Weights of a small image classifier: arch densenet.
Rows from block 20 of a small image classifier, named by matrix and row number. Each number is 500 + 25 x the weight over its row's rms, rounded and kept within 0 to 999. All counts start at 0. Numbers have three digits each.
After each channel's rows are labels from the 100 images, of 14848, where the channel reaches its highest value: "place" is the part of the image that holds the peak. Only what is clearly more common there than usual is listed. The data: numbers of one to four digits printed on busy colour backdrops.
# conv1: bottleneck pointwise conv (model.blocks.22.conv1.weight, 96x240x1x1), inputs 160-239

conv1.62:512467496460497481501505501500486494474475530482498517504472523497521530507466543477503496484505530485477507513484477505484528434455547530499490502473479457475538489505485477545479504515468468462457486489427541495490522477530424478530489514
place: centre

conv1.49:476507500506493507496500458478486506504513506474487517532487523560512453507526457512504472488511509458531476474436461511555515458504478484472465480552539455425491550511516514495513478516458533513478511507496489514480502492530522499515484495
place: top centre; centre

conv1.29:496486538479483481483493484496522482462503507472488468481550452490528508497493481523457499507487508489522516501541542519509508477482504484531443487484490514518499509482540531514503452527593488486522473499550510486517544454526583464502511496
place: top right

conv1.50:509487549433492507493560479504497473488521500503472512497488537489487475497471455520540458506468477501512550523517489475502514509490491519516517530498528490524506484496503498571459518505538499501516527482533539493532548503475494524494520533
place: centre

conv1.70:477542453526501535515494463489484520449529484520440493491537489509482498544480536455501482450497505490502486528489540501494491466470459487498492507497489503493522479507487536464520475489510463514517550500503506452518479516504552474482492491
place: centre; middle right

conv1.47:497465550507482523509538483498515503492545516495482489481471509496505528477521508491450481494548529467482497498512493454484476463494502509480498485513507498495503465496482500556422460456499490507514489499470477457497475511467424485470478478
place: centre; middle right

conv1.33:487525495489567499525567502501507499497478544508457485520449495479479503498499526521522486514498491484503493475490497504478468454458467483503483507456498498534513505471490477486520479480500479469494490495494483480523514509508475486519497477
place: middle left; centre

conv1.54:485481460520486526470476475499499513530526494558505568480500492496478534479513522548497514507546492506469532503517520498507501511506486516451502477477499520491489501534437472537514473511506454494527468527444514464500487493481513485506496522
place: bottom centre; middle right

conv1.80:486490508521491493523500530505510553480464500479478456479488472513474495441502577525456495485513531484495491501505524509503492473499503500488473501528484497506530559499505507541431516527531492478491539506475520479475530508524420530510499516
place: middle right; centre

conv1.58:538486482551472496488548489476498500443501501505511544497473486472508525552547523465540526487528507477513523502506513499495508461526500510487470516461516489521505508525516513454542504523458506523489511466476529531531493496484557497520502510
place: centre

conv1.30:466477455520494514473520538488483489526523505496503528482504513521505467477505495517487490521526492517530501510487508472526470509515544518524509502513498506455525492516509502498447502475510544508497517504515507480487517483526504510491527487
place: centre

conv1.24:459502450530449508536484523496491483508536513536498520473465527499488530511523526514534491493526533513499479514557506466494493449493511507491504502488531483526515507509501525592518497517501500484526530487498521457553516501475533489519474506
place: bottom centre; middle right

conv1.19:509485493537436521480563552501491483562499512450472505497484465484507528480546502483547474481470515510570491491493487496507511465498518523493486521483485485543486493533498523540538502488478540522495495548501444506498522495486510478511510524
place: centre

conv1.27:497496503476507489473464503498498468457573550504476510469477531518490457449534493494506522541509512515563473491511490504508486478499518484512505514456509486507505491472459499491517511484522494503541485464513480475508526499491500510481482461
place: middle left

conv1.48:539483508491525480495506511470464484518526513505498447520504495534489488508478496510497489511462525513504496486453509527520498508552482513505537509489531504432485534513519532481490511545454517505451593513521504527492470478501454526496498470
place: top centre; centre

conv1.16:493546471536542568539514455497504478467524477508569493489542509485478500479498505479480524456525492492535496519481480514517499518516486531493489514494509479511507503516535519516525495501519480489550477479528521474492494457486517489492493530
place: centre

conv1.1:472522489525505510490515484502501496494503531495479560557500501457523468463505507502509475534470503473496498482502504490472481520487509530487512480464493495534500463496459501505467456470462451513475508459481480480528494503478466463498493474
place: centre

conv1.92:524468503471516449475467503506501501480483482495482480461477533479512494505473478435452496532476477453558535514499466434485494517526486509482478485479462480520478513497493513474486497499574480559531493481495524478473510485566484493465487497
place: top centre

conv1.22:482478512516501512522493516496515455490507506526482480497457452470486491494473535513512477492537534480491488530493463500477489505458515470476501495508496475499448431503504481543541482475473446514529555476498517462537502506536521490488464500
place: middle left; middle right

conv1.71:497489498485488492499529476501495500540462474545520514546483484468457459486499446467515473478490462496509503503522546551502491500496484486484488503510495498506522524499497549461485485469543510480477492524515499485474512520503543494485518534
place: middle left; centre

conv1.15:492480457468471485526516514506506484474502470521510539496478495477487520446529525530497513465481529527510447448512530565506472468509499509516489507488503515516492503500529491516489512490493476523492478525472425495565504502481522511498493519
place: middle left

conv1.18:506478535511545547518480504508503496518486499462494507493511509514495495483477516510479500549494506479483509502488509519519466489513496502513491518506475493495516503527473497503548510486504460482509507509472474451543532482532517486491444528
place: centre; middle right

conv1.60:529499498484500514487587485507495554507470542447517489526474493498497538456515504490554497519494540489507527524498513457485507483510464526512490495534495516477495517523526493573499522497516518497534527516523518519534508487506508528524491490
place: centre; middle right

conv1.28:478477506505513508510530468496488487452503552501482509510511540478505516518467540480533478501483510515479504471542486527501534506481546461499501504521509486461546549468519457541511502494477526510459521519483504529477456508522472494513534507
place: centre

conv1.57:540531514493533471517482509512496530476499533487454500539486520435510479509525489491483484540477501543501518505532476452491504545518488495499479479470488510495506491513494487512490483469520522534508481444469512481512514490474486490502507482
place: centre; middle left

conv1.68:456513510467512490519434558504509493480472502513538456490474519491485462459506460459485546504511539499503516530518519524506516489505518537524497489520492480503486498512494506520505473518510458457473486459492530491485488508516482488503529469
place: middle left

conv1.91:513475516492476507466563497503496512470497455476488518567531478522541488527533448483512490496509495505506514562503487500540518498488501517511515487552525489517539489470528495470524513533497495513502557494521538502516505517542500513486488483
place: top centre

conv1.75:497490481485501531547521515507495456545512459478488549515525540515505516516520514492530498474449489504467484526545565555470510467527483503497496486454517530536474530483512459509528470485507502524464520500490504502521494474482499477482521526
place: middle left; centre

conv1.41:509499487456491468487475519517472490507476483486501476460468460520476511526495513502505514513547512443520439491447481475568512516502539531506536504548523476519515494504474539503585504522471489468447527505480491476498498520402502512511464468
place: top centre; centre

conv1.12:524502514472526488493502479508486493528508472472482516418463517490503500496495501496488477479493476469499466480487483506471507510481483492479489530437458463489527518508474441488522498506493512522444508482493523530508510513470536511487461464
place: top centre

conv1.78:516472489530522524494496550503489503489494519515458500534526487479492489484535461497525490501513538480504534520514500505516525501481499491537560497532513521449514481479502521525472527520459504503500580528512517525525451487558449511513465529
place: top centre

conv1.25:532511504501563467530500471509486532499509481511440451580468476507503453517513487484471498578458511488453511531499493498502509493525506505512489504498484499500512495464501504523499505507506471506510475504523509512508517485513508505512494541
place: middle left; centre

conv1.10:566528485513519483539443507503486502488455527440506507497500516500485468525533497454517509502483527510509512450515497515497503541498476533501493493483490495553505479464495509506506479456454453515510512395486508509487486520498502487493508487
place: middle left; centre

conv1.43:504517486517507499472534502495483511579497506505519492410549567484501574473520486536527495467473498486515484537431480427478474499496491517478531483489529505473489515513445466512469494525488531506486480511473461495470506484461484473480482485
place: middle left

conv1.93:514496490512515478503516473484513496504550471455493471477478496538537497478510484501490457519486506466506499485476487503495519473487454520518506511455418501482513509519508471495586496466453494471476441504488502498504457478489505453508500515
place: centre; top centre

conv1.51:487510496501479504491461528504505486497465509518498483573524512538488468489471477483502504505495502489521507509484494514517495470469502502541498493511516503473522485497546465495513514490443567537493536495498493503527493501481508503486466468
place: top centre

conv1.64:484516500488575531509486501510490498493516529511514523472503487475501490472478494523482511497482465507443476461517479460514460480512492482455526482516474502479488513493437525523518457499485501471540538477472454487496491482455484471507495455
place: middle left; centre

conv1.38:502495504518482475499541483522495505505513477469510503464500477474482505486460512506508482475478538501501487519508509503523465431495481546471476494513536474504459481519536541510518491491523494496494467513514484502550488452422507494480467470
place: middle right; centre

conv1.84:486500480483481484493544490476489475447516516482531481489539514530493524521516472493472490488497466495484485513510509467534482468515524527474579505532567498487487506491494508509485510504451510503487538476511505492504500537490538543497520470
place: top centre; centre

conv1.4:481492511529478534479546526510499485481456546483531519534504508517486515485510550475539501483549500477486491559488477447482490478521474569453489507524484494522515539566441504532506514532518484504544492506481510428509502464471486521471489455
place: centre

conv1.87:517478482470534531519514523494505498486474520448480467489496502498472588527532531518537463513482528520536465464467504529486480497481483508524488486495496476521489499565481473492539485474492487466480494501478450496516517496452510476491491494
place: middle left; centre

conv1.34:500481510497479497509506506496512463462515474517453469520554483530511485521503493495553494501501503470567511505500483482519485493527508474487574498496511487476504527521528464499514478512468516493461518505500490520545505501541493490501494537
place: top centre

conv1.89:506474536510487540496521530511505497493483520496543504549534545503522546525491486500552469494514489468500508460474495504532508469494536508500499511546548478498447498488465495460525510511464502528485566490520456504530510515560500507491510460
place: top centre

conv1.56:514470494506504474455525525487494567490499516485465517508541515485505481529489458446511515509511465512505503513542496518509545484507536476528517493467509481491520502460493541475531463502514538528539464473498560496493486498490520474510509489
place: centre

conv1.40:505498498489448483471477504487490465467525492527542511574495555548529512498484467569536490476532484560467521491504510546472536451502470539527488489507506485508459435474506514464512476487518494534531526487487474493530468500488473490482532493
place: bottom centre

conv1.37:527512549485548455507457521497503481507477615475502491504497463514484494479518468496497485491511524474510516516483501481478502490506512509495508487520514497515493493465494506491515490519511467504499489426509507499499488505531505486489503498
place: middle left

conv1.95:494513462511498548528451503516487579482529510510490507484445474522506523505453489490531509517483492487486459476509491513488479522495515492455453509486527489470509486465483535517503517515517512484521534494474463467534517501514491511468493511
place: centre; middle right

conv1.2:525477515481511491495553474475494495448510492556503504532548497523446485551484515444466500491500503468491500477464483504505531473478538514509540510549541475485541523532529480491515502499443482529474478462493507538477523484506520486483498531
place: top centre; centre

conv1.3:502516519496510491491499509505512518492524514488479551519550432547539476569511504502469477493484505458504514486490483485530471460510472472508534517517552475490526498492507532538527514505479496484526590524522495484504484484516535498482521519
place: top centre; centre

conv1.45:492480451501502487464497520505511539503477486499483528464505503516486511464463515470534478457479517489519494447509495496508492486497489527506483490505491511509519543492477509475436472485495510499491513502465539545486514501560478488514536511
place: centre

conv1.11:474515496558481524497518506484511499478503551514450470481517519522512509492520544505453507516494500520504523462542473522495528458483499461518480527498473475498488497500476473495455494458531510536480532494512490449495551505453467474513518513
place: middle left; middle right

conv1.53:487511523481500482506507518516498487474492519483527483524512510557543487554448506508462468489462518443462492499471503498505511490496502493502540540571547501440564533514525520516502500514456506501499526527519510518471445511511513517506515524
place: top centre; centre

conv1.9:492483500589482537478507526503504509469473483481517488500511473502470544541557525453516506475520560511502541474535500544533524477519477514498500490519518482471489490541536511464513494519513532538535474527508500510494504453495494478511510546
place: centre; middle right

conv1.59:506545492505497467518472507487507520549497497457517504504435497546494463485498512503465504522502503503468522508522493468514499528498523490536536502514511492501541479456476509510488505515465463480557518477488499502518502496488481500495501464
place: middle left; centre

conv1.86:498470465501513505484509484526527486498523518503548530515537495498463500469472502499471471486517494489507499482478484470472501448487482489515525485483445480495486482490500490477471468517511483587499526489495494516501538472517544463505517510
place: top left; middle left

conv1.72:482512526524524517538489535485489499455473552483466505525493530497481536539516492483504499543450482467472458471463463459496460477453502474491476483475516514494547469485477471508503481498496474472469503475467464521520485523506501495469509474
place: middle left